Weights of a small encoder-decoder image transcriber.
Data: trained on numbers of one to four digits printed on busy colour backdrops, 147500 training examples, 2.3 epochs.
Rows from block 2 of the text decoder, named by matrix and row number. Rows with one number belong to one attention dimension. Each number is 500 + 50 x the weight over the matrix's rms, rounded and kept within 0 to 999. All counts start at 0. Numbers have three digits each.
# v: cross-attention value (decoder.blocks.2.cross_attn.v.weight, 256x384), inputs 110-164
# proj: cross-attention output (decoder.blocks.2.cross_attn.proj.weight, 256x256, transposed), outputs 104-155
v.118:571499540474512480452473501468498520500439479496494487466506584508444514547504535400518497368501534483512474509556483495570480549515627498503484471498497481495463577
proj.118:507485484458491475496548584553500490528496486560503527491449468584459574554474504543500457466488487465534510522506506470490474506461517517421500369478468563
v.119:460535516559433578476406502508486555477415580494503544481551510518475497435496511498455499529523531537555394496518428413544602500539468493668403482434481515585442520
proj.119:501581612512427514550452600440549500499487519531506532519464479507489425426541448499543477494506445492484486496567491553501536411512452479502473505540540513
v.120:576478514573504539406481398497526483497482550503516498508457459530497505510610561476541529530507517483469536501433504526541406495506556427490500466576500522441504577
proj.120:617605408491500469456501483576329500616394502497500476529477487555512476501480490535557541485485545442503497561479461567452525503522549551402500505424431511
v.121:551473490518549476530589521465572509543612484492508528537574513542514526486450473503472566410540517518596532499531499484515514504603535494498569511425406589523505501
proj.121:445494473500482520500498548572511507533430467441431491507518491513503508398509488488501483430516433533518427529534529581502506508486506463557509620530489528
v.122:509540531489505466509477486478498299486481427500422502486500493475504509423501495492497458535529631478457502530503495500453465512503511563612488475501469512462438523
proj.122:500575546493508440438510529525515540429484504481529521575519416545493493440458481559565502528512384495452437445529482541500501449541496533565526586536530496
v.123:489503514468500516508462498548504489481447429550465509544528533521467551496449435466482499522508497567442494520595473507449414508619504478448394507424448507500398413
proj.123:498518495497511584468452601491512480368588483547570595531460499474559501576508504523483493474451524500479564526460467577533493488449511506494489423500524510
v.124:520455383535509497493443470498537500564515355479480525501527384545503551501500659507538500489487526508535516497600458460254479524587432500421567498508498524524492432
proj.124:506627466463577471529509473504521505378510502462615439469510549474412614484480521524423633481526496502521505474593593531511504529438507454538526525505448540
v.125:446542501489547431578486487527568516459513527456456457559554385442573562477464400487517463515442496486500488464392489474498526502499488489564516497487499516463590473
proj.125:448500441577490522532520440521540565496501479497398432556514491437493560444530432548583493477500501472440490357511511525471504491491541419594517485598423503
v.126:443527507501485518504504426497502517661508492483505466493501523479504418513479534566564498524505487573531470520527589518490537495498569484489376515514474493559412513
proj.126:494509471481501503528536499496423462498485451531501450476489514553491496467489493466517517494429531602449472526479510527541527493504492532514485450408424403
v.127:541467535502426441497517507458497505378519459493498468503475527629414520495493497506486559503481499361532475599421514391626493578503545505568508479444506494500522507
proj.127:484446499538499499465531498573502500543423424497577394442496483432488507560499468518501449489498495524475502522483534504455514529400509472501521533511501492
v.128:499511513588493530615560395499502379459548467569513427484431362584526510489514298591511480471613420500494497551582495502465473414603351421455560517487427512500529499
proj.128:503532498447463548507500390396531470463602509503472421506419364572464437517593506487505503549495504504482484438526444457510559507505510505627511519516475512
v.129:519508483482556497502448594492559375445527431500473529403467573503525486484471411499526469484501528468484433434508477531462487500473544501510489603371592535524514447
proj.129:535540510506489522527509617445461518418488557522513602503441509466499524532450499502636476504600497405515531494456490530533532529478512490507526505445520546
v.130:470491428534554609479460510509484493500500517591500415460438532450460543468487493425436529498490507528517502486506465502492494495534551529592579460500442502511477554
proj.130:484584641527466520505489517510461387482553656488508497487528498502496561406510509474450403539525483423473529505513456457490476438458540565638542495539461505
v.131:477485500490436458500539524512438539477503451551504508496491532461472476342519493541495446464525557459355510499496532418488436417490463472461492403504558500494515487
proj.131:523429470528485493467494484541524509489517559479515517487492515507511499496470493525345474507535492599498498585502546500544521509500490458478551536649509410
v.132:511500531496534466500597508551508482562487517450539493491538502495543548552500462523641462506500643503498558492558514423534466458350406506493566466517503450406483577
proj.132:449558590500491495506424496562464446439557501501499600523573303535528452476493416544505494506637500481500417459512500523484474430502482453514519514469491437
v.133:516474466487504541484471575447509498414529517478535497339592521522504497526572525476470420506547431415432526713496408527509520485461440509518532622437475554395559518
proj.133:449797531501550418532463588500481465471486533579681617541476503475700480611545472482482509502498446532411543698523512471450406453485520502516542492507513587
v.134:502542499493543521503528515550342532441481549579503514533499460519443546649477536375392521480498532521512504461518470469540557474447509501529486516521502541535519515
proj.134:501457554510553498576532486466523495518491317461522473470498531470501488423526453380496502451495565499522503506485508356543526467496494486468531498494507435
v.135:456493450485487482527562488530470482540404523540499382512547536510405513494465571488446512472531506493519466620505485500492481563617410502455510471540550402497549540
proj.135:519498500550500485486554472500421496616466474613536431584382460601530510520494404499417535546526540494433484493512501457496491499490508579512465530505397495
v.136:461507500510590532485454546499537429563540539509490499490522643401503474534484502468443639521473513468554499509562495518555492582432512501468499454620472554505529598
proj.136:491457469569493507602498505465418525546442359482513518505523523523485489482532498585525465543531399522502523467536501381329559505545498586605502521392480586
v.137:446497505489531490536472529463545486542477499500472438581540467519501525548511469480514505473454494592578597500500430534475499497472510508482479540457553497518482452
proj.137:544503550491559532424511446491529501520515588519549506578452576414555512443534463518519540537543568558504499535350487462489570520507500501439420481520460473
v.138:537499531497518477602522446422490463500529524531498550574505551460542435520541486420388503491478501576513488562491490507458596470489490507455512529519422523517597433
proj.138:464509499416505501503480472368483500500505567505488510602488536509505455506512485541398515494537462468500512494622498502519565521493463530502517672557500500
v.139:444493490484500493508510468463522367552506512506508487493491398509480513443415498507548485569531571658494466453508444499546502498591396643548515447571381494501617468
proj.139:483492484489483465487519556457559451465547574548474452433528481514497500469501469540532515542464488497443449492489459487499563502480482503494509506512500514
v.140:560459443640495520438472501652531516491465519491684516610479519468491508463529505546533504507412446461501492484478507496480485459486514609521534546306540490402433551
proj.140:457426604504490489588498576551555523471524500491404561491519405413470459543440539503515503436493481539432505389519501456508354515536573618464449400462542499
v.141:508541483562501476522534476383507555559508445506505397501471514398493424499494502559408491626515472475517495508391422501465537508479494561549506509544506531516483479
proj.141:373498460495584549498478503528508557481519501424486437516514537382390467461476507502543502397400447499536500417499470477503510486474496543506456509506547484
v.142:485456439500501468444472506420495503469460513563424390395462504529522528597472484520487506485497603502551556491423460497489423507504501497486472518494542580483508397
proj.142:632478522519615571498519504492506550447586544501511369588386549587506505464511460471534476473502613470516510546540494500536519432505592592501479454485524487
v.143:532417506563489461536507374477459583521504465522550548666508524395493521458537502519411524649460452456499578496503617586383443564503535510505512549530574547444595557
proj.143:677501488473501500461505481525487526620515534500486526483493501494502520393528494434427478564547582623533474451554488452431369564476400513575438509567514464
v.144:537481527553510513469487527493530449628504595527530467472510496397459453471487481478464495449553488440499501605508517527424481422689499499362542525502518531467507505
proj.144:468584500503516495522490499489541498512511487437492355541505490533514500460452479420467491536492490487507467453486510464514532504519502581445511530465513592
v.145:409521468477474498552500488562496505520496533494508486489530448540473493551506620508615553548465523506501501513461460487453452505512399514490478516404532500483532454
proj.145:487492501477577556419494443500556453461574441507467518512456498460523530461587523503505489472519500500528424485493557438500526472496510444448489458514574430
v.146:473492475522572504507571501572501546489493592521512487537430460507569485584506458494507385511533582531422438527394491547534497500488502556660580500467517475575480365
proj.146:471531445320468573411523500513513467505474450390604453482441624440516428503488475516500626463468405474454357508527550527504541483523512495498436506485489503
v.147:486492478516362520511532509504590438481472504536483488515597514548500473506510398550584523410624501473492496566633450384478466496577495485434551481509504498337570501
proj.147:464484481477461364559509483538473509493511445510627473506512491502503512489507469531483486522486530486506581526521519478466536498497561582521565503497459525
v.148:484610502541565498513494464443493517545532518575498520501487538496484635430483593475544501540522384507497456479440669597486573632522510501520598526608493454592484581
proj.148:558493464578473417443480538488470518581480505437499478393626486327472552483502449456590422518390376446495518481605495543552500486448443522540487418395395506
v.149:518545437440402542655512509480459635504611500380500485526443540503490372505492484530473478478474629445472472458477501586466539523481462554398586679494508552477411502
proj.149:496445548501478544506436559506475501516573524561484525488499346491424449469390468435511487469559593492518513509499477558321627402509428502491480511515495441
v.150:542522469454428520509471604547430442478560505531596418455499402494529509462510516425496500599542473472528475535483606487482516485570542496528483530505459496481561500
proj.150:475486369483490524541494468530418523643489517618480353407487307512497488615549500464497507493446397512518496493478502487518502452530484509503523458463500496
v.151:535504498457492540466466530578512500516535602563489546392450508570558509479465471525475499480538449509516451488462492477512520539501495497507465495528372442525565502
proj.151:493549365504408491485514506421499517451596488617587417492486572564445480478500456549501447471435550469500500501517550499499612479500486532529532535550527505
v.152:398521422520510446497492468515502510425471498520524500498499517484487507519498469505519504500450581493592473559462519598456427506504499526486486604522442443437521356
proj.152:480569407491460503493475339454467520479497492499519509437388529492504442510508529628468619470511497438499478436494503527454586507527485580512535477609488432
v.153:470454515541456481483513424604547381536436414463493582705494599479464483424449511472468485570457446497525500464529571508502442502519456520530473480612499489636498563
proj.153:501474554553473526383530479577471438505507464460395523453496536504483488483465407443498531433541546398543494522754510554454452548508484506446475514510531503
v.154:575448544377488506633502512537484446497467428522461482504525533410479389484429444494456488483501544505296412660427482588496555487498582503509516501590540494587544487
proj.154:473576461517404576540574499461462510505468585491480493544458583498482501501523534501507493543449496500451538510512540536496511460456454384568578520540463490
v.155:500471584471503576402501525497488497550495504493556534506426514470561439539546465493528455460541597470501497485519423492493541503535475508485517498493501544509603496
proj.155:504470569509563498454473508502509518423506535466538530544539493500493495557482511501493503411482446517485478532455588392592498525592532427570503490468565502
v.156:513495498522505484568474507496547553460536506526536470572502504371483572524466486511494526469524427542532472392479496471534527508527492532498533623547421467499525512
proj.156:607554497541507497444495447519502532466497487495503555489488502485481481519580484484593489501515590519481480500539496483475510498451541454545519450445530461
v.157:548422612518478453440491546483390505513638527487537629494482582548534495585474514531461394506557472404462462462506428458490464525508451502363507541449484448501520500
proj.157:361528499455617463461513459485545515394516329475430526522490493426484446518468476542465488448528505493500477533511461457394556622500504530569575525485503488
v.158:498411501500562476500565467471488490546532702618475525512530506501564548502574433510505499422499535512457476504492492496468562565457403516503488333570503529489483416
proj.158:504500435426464497261505507565454578508493462494567440420513497561507485494368536516498508429444527516459478521499501470411505483454518394488521552507491500
v.159:533472512519544510500503590539411514486502412547445509512516487538495492560510476472499542499446493503481476534483519488477427507479535480301530465478564568569504555
proj.159:484484506548496507468398606474489512460431468411505461451554558540492486460489549541522448495500480429540547475425499417600508504473507398496483484532498459
v.160:481487446455442472493532498502496499500545465503504489435530488530528525586438529509458570450344591527591520515556507534543559501498346559510552443469542479462467487
proj.160:560476538524510500520560524472543513527502424467509485511489508530566480501505554485495435478519501513506527498503546560554492492497500500485483492500487507
v.161:494533588450487461466613502402468506500473382483511534419494517525511447502457476559512507506510501583534538479428547476505380492485613580591644487406511484553354334
proj.161:513474504500505520532510551528523489498538484510505555472572447510467545416512371518511640404463505493477604497451496509508437467521504500424404443500495531
v.162:463458476497513514492522500550406505554541361498489446404484474490454506571488401500493501396491496535537488474484538532461493542430513647498477446476503588544522574
proj.162:459454502491499542536500497515523513587460512499500531514489369500498521497461445525491439639533588531565518497463483506543479513476503492511491465500522517
v.163:445408551391506433449604497556501537421568538508494531495497500492476385480488520494587564393540539501495476523648484528505529482500490414493456504408391527495591571
proj.163:477493495558515515480493477525475502444587460441486499272526488668508483617500430473480427411470499483490510510550582489420446591498494517476506527505489512
v.164:516499632452499572391569475582496535501456473536597503500463596471447495448563498573500511482409587350435507514472551456497420513486507434559516435475497500517497459
proj.164:495528523533527604471550505512498576551543504424492368508540510373552498338403457500429488438444524622570580418474543492508453450537487550469470496406544529
v.165:500456468478517497499534444477491514443578480515470403549552553488406446535460499483466557522526539545529510496501406515503514494547509501594539518508522503509454499
proj.165:499511517561489503428507516599523515510474544454442457498509617433561482447464477489500501550453487549490513486517490529452416503314500502498475473455502488
v.166:480406640463500493475476520546499482509454514416482571456512449477477498442380535571606481513451583484510586498488440658421586530453561579488467501568450503527510485
proj.166:437576524494520508523498544500446501490570520479492510499542503373477495505545510537455490504498499511487507513502516502546516511486461486500475513372639495
v.167:540621381522556433453507400502464586449381502507545499547618454462575500499472510492499556475499512512502500439502509527487354519607458521521468511489558496444486452
proj.167:496430458500398525539577607457545520514507554505556544502472563533616483513504469538540448506500433451448597523527626562664453462502508427498521489519464529
v.168:502520447613593571465467398571500541547499526510584510595525560403537521489501523472485676518482529491434425575484528500517487511533490463592532483599463576496453560
proj.168:561503522519454516593492572473506561587513572518503488548478494520508501515508485520488497501527418531554393402563493497460610519472505581569427563472445557
v.169:471478510529460505550529527527481383491514492436522525511453471519398427479505477466492490533530499338624474503519564461522507556484499503642435495479492501481464475
proj.169:454503495508516585489524504519505494507466494452490480374428488537551404531457488507529507504436508539522473461499471614477522503501488551603582542472539514
v.170:539506480429500478429481518459462493508502545515499505487518279520537568495492472519540446483522455541497591484584496527521504511600519489511495597531500491493427448
proj.170:380506420506494458456546503623659504443515447550469571480498498552543479529436578557666510477498502460477455586563500561521500502433484458541553475483506438
v.171:518536452515480548433545459468488539648469528516513419491495500504510424509456512490510478534499479509504500587502487411373552510532409476484489421650505475539544524
proj.171:455514513499501497613530420502526503429497456511496497514510543507463429497367469487509563491458486554516586499508561522508459481500473504443500501531478339
v.172:578502492493473431530467470503486505461499472500495459368497570485362556499504573463533475531485506508476551547425493573492648512479410513555460541498489496513537483
proj.172:419495503503521483545454454318475483598443469548507524498487501504467539537469658515474470487499471481620535501499504498449516447481416571432516477335574495
v.173:437520534483528518588479527385495531392491575578526455494509426528581591588411479503483528535555562586503434432504493492501529491493549500494379534500465531504493470
proj.173:545448504453501463471396522471453465499558522452508469543508496500450480494506467551496496495507547511514488454430500495481538465493615461482506478490538503
v.174:553516421502446460528482510502575633499480561514493522498432543505526505501497505475570395500498516486480487444514522350527539508370562448518496500478559502452467334
proj.174:505510491627450485471503543499510559405501467447499530529481481499468516471485450522509483520509507497504505450472510544520530508515443453576504575571478483
v.175:506474520502534500482461620494440472478506487478556500508549425476465469555503680510513484502490529527449488473468536504532523569514528470522459517487485488497519450
proj.175:471487477504531461468492592514439460505486456545500499420499498615574429511513488594488518462505460494539503483483467566487566508601597508487493477479623531
v.176:570586491522516404520583483308482512482551491502551342415511457478481518355603579543463520482468457498469498482489509531451467507564447531439512507607560479500544513
proj.176:584508474472510486507488533425487528685513499492503419438498472573545560532490539450430478476460534468417529463612418450478498564507499507508415470513489499
v.177:482567500288498422507607544418526395465456587479446498468498497552482480496529482469450491427532454555503448496526423505480569436496514557625529456592547522463432558
proj.177:489527482528454521519495495517475551569480585526506567518567545616515566509515496517578458568502502476475450552530445561487522503497504476589506488485442500
v.178:460519516544519588493512490542470493516484599501510477527479367519508664596522473576577494517543492523499486522391515648528517497547551439551553442521475499414484565
proj.178:478386465418480493456511490516554473493460451513522502454418456498500419503510505488399500587531504445481471539572514491503503489502511453484486495503500503
v.179:549495516499498392453506500567467508594521548355508535442548476522570418468461466506502562612516505497499531443481568401554481572472533530492485529475445523435478507
proj.179:498591461426517566502476508480547505453510434700486446499507475488494453514587491420497521563549490516434504410509465548429428504498415421511496485500499518
v.180:480377501497549554500490444408542471623485520420454516523586528492453491501508488465610525533473451500489491588489539474447566600538521500576507559332483483494479485
proj.180:435583501430495536481399549505499460454513494617523531551496505503513526526509498488573539505528448466497439586498511540477459471472515637471495494520502497
v.181:414531470506492532504428536480491458583574550529479506450503501490382501481566487572465498428517487530502496512516429561463510487475521570475503448488494473518490465
proj.181:500500451498493505462490454481480536448546651495624463489464405419510537503530531451503488497508453469463533521487537383500454488506480433499495413520498525
v.182:484438506512572558521544461546567510506564494494528497548345540496541343566474425511504483453414537498281399350519413494506407547420486514487546515507519499480644548
proj.182:498649505486492505518466505374401515492504571586443506443464589561401412494484448579485502436498475460401495514535533541513502464500497492609406497579425503
v.183:468392510490586497463497448506407489518604473495506594522541474517496521554531413517503478557559475500526493459512486512505491472521442510506426456491468503497373509
proj.183:656471487483494463475481556599490403566420494472452588502498527491568463535502504499513541506599537502478511383517600501488496527500502487516598519448514509
v.184:610482480555552534490557540465497489484472538609521443495519520549577499439463510461469475490457501494493440525556488427503554493439455511589494478544465498566543499
proj.184:498483507557414542463730506542478479436484337492493476493559456475387424483473493521413559494458534495493519551541519457502397402425457469522480491512533459
v.185:496537565512476488503514435529546510473538434512624490492496441501453542551487518502523452499530497502526510499511451723562470514505519523535481471666522502601502455
proj.185:482410509551461498410520528443551483512329482527441545543464515487477512562514536377615545398499690481489464552602487613557504564450484485483436359399497493
v.186:646501538525575513494597556495508455562651499565615477486485536528501544455503533592538493465509504443532493617500498564459493525428286486543500594504515612511469547
proj.186:561583529593505499446501501484502488505498579511517549493514384504615384508495511509522506431528492512458451429532490483439425484506566482460483556355536494
v.187:599483449506473477414484501612507461527537548496539549503509489509480462544380498558430407597511410498526517460476500566517518499472419504505526544609475557577499544
proj.187:497522465568492486591414497510497523476600355465366418486412499534523489641598447441559503531521466333530520482754608661435489438458501601511510476530512506
v.188:541493440615512500454501605492517497462503510619546487465496518573511477565500472442580537497489386608512510544442501425502454541501535460466521390475503492510540492
proj.188:485501500482489552492510504465568617515527623497520411510511532433513459497501537495497515544479500517472607501431474499497466494461522497488478436556473490
v.189:436494483412498441509469525535453505438501479478516485516532470488410492508493480439476519496555491472584497466484504491491492491626478554478572319500532496519556487
proj.189:578496406535505608474487542451466442623531500496506490421421548608506548529464453599523414490493480433445481501515526479526504482476513514525629438569620475
v.190:506494479421492476518417424571508504489568499497459353438479521574505561613506385322387472492510532490507427445504469555517447474516484526579409432511535500414497497
proj.190:582451444500501539368533538541489445504471549507530577579494496603521511463483494546482500523465521518531389515500452485403512521503411495475560484458519489
v.191:511489556481530510590508474516577509559599485512507520393467508504509592485449548404475519467505773531516515453515473507496474615446435500477453527435520498433484462
proj.191:501445560549531414380502498425511492500472498556562478475537587393525499577516468536519456309489349500524496525492441490528579587479524516557498532481493473
v.192:493494506508549500478500549493374510406448535418510456500514320504518487538519413530479581383532489451529502518416317587488466496521443513459513491452514568545500399
proj.192:502551572482455460496503485478463543377458491480535494489596448373506454512427513481368465502531513594467523439454503422521469489486430469354420497488460452
v.193:464384500470548617467463534510517502506418382469488418501533511457520492486512431528479610526429500502502529511503582528485570520588490468464433516480515487528404518
proj.193:508481452499491409554488543449549443640522418387506587551547450534511570519470543505447467498520457493472640362497473494495498472508529537497537544547591536
v.194:438551511569385537492494473499487404560469597501513527500506473454469486547545500490561493503436473481484469556499430449545571497419423521511473506629448493461467489
proj.194:577498582498499536486542489499505499520503487494471503507485594584513514539457517474530404513505441493520581504582478511498551488503453505505459373535520516
v.195:441518495499520430507379429486524558582506489501441552524525459456515531572563533484513379509571457481527365492507470496523486590483511518543471516515529393495506470
proj.195:472443535477480442566506521517397501472501480491472492602516496511491506391475472502498481489513508541579592482500453504562499508487512511508519467593490500
v.196:531532484353515464528457487509514510452516490504528395485374505530491493504538477542502472448439503484471472566492500494550511467495478457507529499521472489514488440
proj.196:505500470440503497470463502528484568522443479515541465500494609490462500500555523499509514496497540523530482505578491492475526510470515484398400466485480472
v.197:501463565507463573506543455509510489383582520440587500501463504498502415500496488506546394494525496410633596608443553456502525421365577547536493425485446556509552490
proj.197:503429554507399577506505494507529464542502473498531452517516458509526549483479513493449464552446537495458439418450420408600441471489365511491610542462463572
v.198:586540543563573463441471495485471470480492529445443503595506499483514466458408508487547494507481538545411552483380520479584513507500563525446489511470502502501526492
proj.198:548563444450594503518562506469497516534492448512520525515538451470510528499502473482542464411495472520508506465486499501550476454501492485488458468492555512
v.199:510577496556519352467498543410556443500508501497504501544440507494498550481420490534582435499488436502425511506443529561517492578417527499447511572454524497500501478
proj.199:439524509461517474545449532405489511485512574507501478506613507499531520494461479549390496502477518520460572410495491533420448478506524499485456528591500476
v.200:501491455497497502514462470507466556542410492494543508481486467512598472498525479492533501437426532484498501455466487527495484510452517519501504494516534529507536571
proj.200:524457554497455523487491611377495510501496446466488521601604511472531503464523452478438473544503524461493472533502480481514506561492577476522498504501496528
v.201:494524472492510498545482500493518505447519508524490519534493487541420464537500538469440523503432500436500445505517497427668501490495499406501417566494493450578500518
proj.201:452500539502462525485476453400438508553434483458480418627490572434396535450494460550513461434484508508488515497522501598528494634440426484500475485497498496
v.202:505457484584522519490504497380475516483499463504498564439505581491493508485505494501532491481427524504609480520689428415426545509459600489500500410500501512430510418
proj.202:546514492475505501508468428567471556556498505391481498506525500386493553458466432455520464593526417532584628497511539402499492427595557505538494482505460514
v.203:498530464489477549478551500503496592424506465486574459478558508506503523333531526489476500504567572507416433439566572509528554556498510515430445335501525508511511483
proj.203:497519515443522496484492494527499409409426388461528485479415469449502491547432462585507523499442479460553487540474538497504547417485540538483566519453535477
v.204:550504463463669639525505412458539491384497523599463530431484488415560514493502548499536526574378527484509503575451426387548428504546471496505631389514481501391511422
proj.204:416503502469517535476500481444493514307522359483532500467438697477517445466521481508527496482518497526479457411488500450574536473594501476505503466517541490
v.205:497559540497544494489532573458559546509499500519516455542576493522420500419542490498504491551512523535441512524514486493400495563514559527500556496513477500503575517
proj.205:399564491444452520498474522501453512510533566559506521467513453551512500457537524503501504563489465505506542507482462509489551422497504445484489586513511422
v.206:522486500492521479500519490537549459585536497501602526466446501482476502551560531595486372511454518502484418412422440472503487510498496451502475542646495501487457498
proj.206:491458721522528502391476510560481515552459638496458465494468541471338410461479466508477538504477487486499531504492451437539506465476532516462458455532465511
v.207:507484523494444464510486526495547508501492491475501542512468496438564463457507578506545470496496546528466485422547519493496508515484478501529478608490652455470403551
proj.207:485459502496543478547478502482487493473498463500526502462510496448570568436477499487451549501500530483505496481465506511520500516489488526511475499513471475
v.208:445537502491565475426558480514489526600533479482619450538633537484399591520504564515572516511555473512474456463557527523622552574459500523472495446454539529476498480
proj.208:549499463495520482548473425582524526551460566590422485459504397689455533463489539510462529502494568527518536470503454465491470408501507466497419528545573498
v.209:487538508454499564535424476529502500461537499464531460482519497511518484501503540545525524504588509449502499444495488501453442541443476401504503545498485407513491452
proj.209:539482484503532516499477504510446500525470492497499484417509485559503568501502478547553524400546575485483568436440455459533446559507523476560449483465534502
v.210:424511477449480398464497396572409510500462604467497548512538527535460498551479534502501492496469417482500500465533514510504462497471501538501465454577499566411468505
proj.210:528613519499412481529500486495490509469504438493413481492587400512490499493505532473503563451482568435453456381521500494377380410576506545527513481475502497
v.211:501505572531477329504481557490676516492450552531499512464419526620491492435497561504377521374482433529558572489519452504519511633507508545499516513545535514479553481
proj.211:500476535575490471408421455473522447515625544490517330488556484505581460606473580530494427484506602487508472498556519495604500563573593506546493547496472496
v.212:513458530535510481452498502513455523541534389418492495447481558462492516514519490409528563498589423437463492507489505519603562524492500481515529475635369453544504528
proj.212:448563507502417531541514601517363496500527542491510410491533499492502420500471593400580493489496567501532366500535445541492551534448574551510449501532491479
v.213:544490553477427522543560492539483492509396493511368523515408499614499532522513517490499519494497479492484519506504302436507498513527499471542524502414515484500523498
proj.213:497508476458595489444499376459499465378487542413519352494527526514532499493488506512460472552456518549497508459461430477453560490494484432494509523442460473
v.214:603568557607520459495492582524477514500465447577540524428509497491592493490527526499429420501531512530491483505544413569566501499547577587544657586498405530534562615
proj.214:490535453556586490562500540580505514343411491652511512427482545564548352548461615589431513598491518507445426509569490506497638482471489537402491498561521517
v.215:610562556542505494514343525516499512457370505534488496629470530477515459500487516542555503447531529506484538607494549461399481425414494474389480499500591514529498503
proj.215:532577600488480579487417441397495518459417570643530499453549497419499490491404486520499501557496497452525525496527454453404544486507498464504433396593542557
v.216:480488524530533464487497526498485487480618469534480361609502538501555495493443432463516507502460525498483494510506565582518481469504299469596516555544489370501482533
proj.216:536510490500532460499524510523539499549500495514496484505579500466635549436556492495528516506464396499500517454480509479465447495437492588432498479404499490
v.217:467516417455490508499516502393546548437446527438489483508447498511514463545498496625487526500496482505491470515512533489534489459565459544512443479476495488532515490
proj.217:518510462520502485529547537508506521512580437438516542401502521551451509629472507498548518558555465478379422473577481510508429517525529513494509500539495520
v.218:505490498516506534493512426458500467435462503518589541518501486498417495443466564497543417439624457478495509388494493379523546515470547474466376446468475525607535535
proj.218:497388477493491502433514467463482524485505563491500452589506576498400476472458505587512447502499540569507424467487400506511422531492471553510563590520455497
v.219:556571489459518530525533488392462527567475511519487471520535490508465491515512517533622500534501410388490438463499499477522452391517500524476503519456383540418495435
proj.219:490494471392522507519490529500558569423413529515541516510500565488468485365557415592505542497520495597475444490515439500455480416419489521421480437504535469
v.220:517490565529427492603483597500506500486404510556478521481513500476503536499516512536553500499578523503475455635496603507561506452439501470527498502473497554502487636
proj.220:525466503493399509573504491577536465479508383487583570502489520505510538469519497463666500501505524499472576558501555488560499448519522474525662473544499511
v.221:487494519495525473522453438484466527454517437491538511506486660573592507446394510525458573459538488462499490475574500389505488450453422521522523495432565589573523537
proj.221:502470504529557474523502506527497560521492502550454491519513501440563517560498665507615460466549465500500491384494546643496494520479432571490478530412522500
v.222:447495561569496433456505541563522504469502497517484528500487485498494485476492485641407511566518619534518547506572408526420513516500405524622432513537445496402431538
proj.222:639554480490495535537501490553437467455519618541676457499584488452569503471481509503421509585485459452553647445517508498535455512543515528508527485583500511
v.223:500522479501502500512521434477542522493492502500490452508533540501538450326489504473502477448465566454549540254511518501537490500497553415421469438450505364562499466
proj.223:572480495493499451536511496487499432502468523518521402502481523503494476494490495526510478545499391503521500486516475494421501516508464482524511498500594674
v.224:434532494451546517489533457464515568504501428393505529536485472502500456490519493472627471489527436486567467541461567582512450574456517486498307465429535404522572506
proj.224:453509495543530503488551527515413442448464472541627649545549491518520499618479507460480499463475503400503501566566520494514480540531507533495492503553495554
v.225:619525513505557555508487395474490518428496520427607486470484511454465426508502522586501509415461509479495446495495533482591576520467480535523506533491530486516634537
proj.225:378455520533510634461522616456535559567482487531499518665505586496554502606510556414502512525503511524483553500498567508515390556530436501468498530496441549
v.226:536512476550412561482499563468609409505504491498562611489510487475514487610580555495465517602493487499396546501498386547471483511446501512572500545456481381458539489
proj.226:521535485501500479397576497572583469508547501508502544475361561493590499417522498470393505496481494498414465465524540560511498487500536463441468500513508446
v.227:586504543504468419477481473476502548500413353396511504554469470446479581507541599361393464510513478525499480466514559608501492454464564530452359517507482430529486505
proj.227:485477479471494475536505507504495468532454499414326334505571516626473475536526491474506532491503536430525504482460479588497415490514446498538510561509546504
v.228:439478462572543481508497487529435519406513544547581499497442495574512500530386534445456514531508500490496428409491494511448513491442494496485472480501502545500602517
proj.228:464452494510600471432547499447541473543422421404524568499496580445493487494557519495478422483492570508516500515495499541502619479451499526497501603357501449
v.229:497482432505477467438459489503498375573490498504493503540504475495506499638427368479367564565508536484493524520571544524564520500488504476506509454535453461460420483
proj.229:470645445553384533516496499519537492527487514471608344528505430507501397508347481513407470549500623500515467349489493533509503516421504478500486526431622472
v.230:500553545474490550549497527504518504511503420503520492578426514480513500502506504527436570519495477507495393597542469472515513442495471607487474491530478533482470483
proj.230:495575492486538510465472500558502475524567456471472493571520460519525355550499518473528462519487594494491558487547500461485490491488462560479501492492520444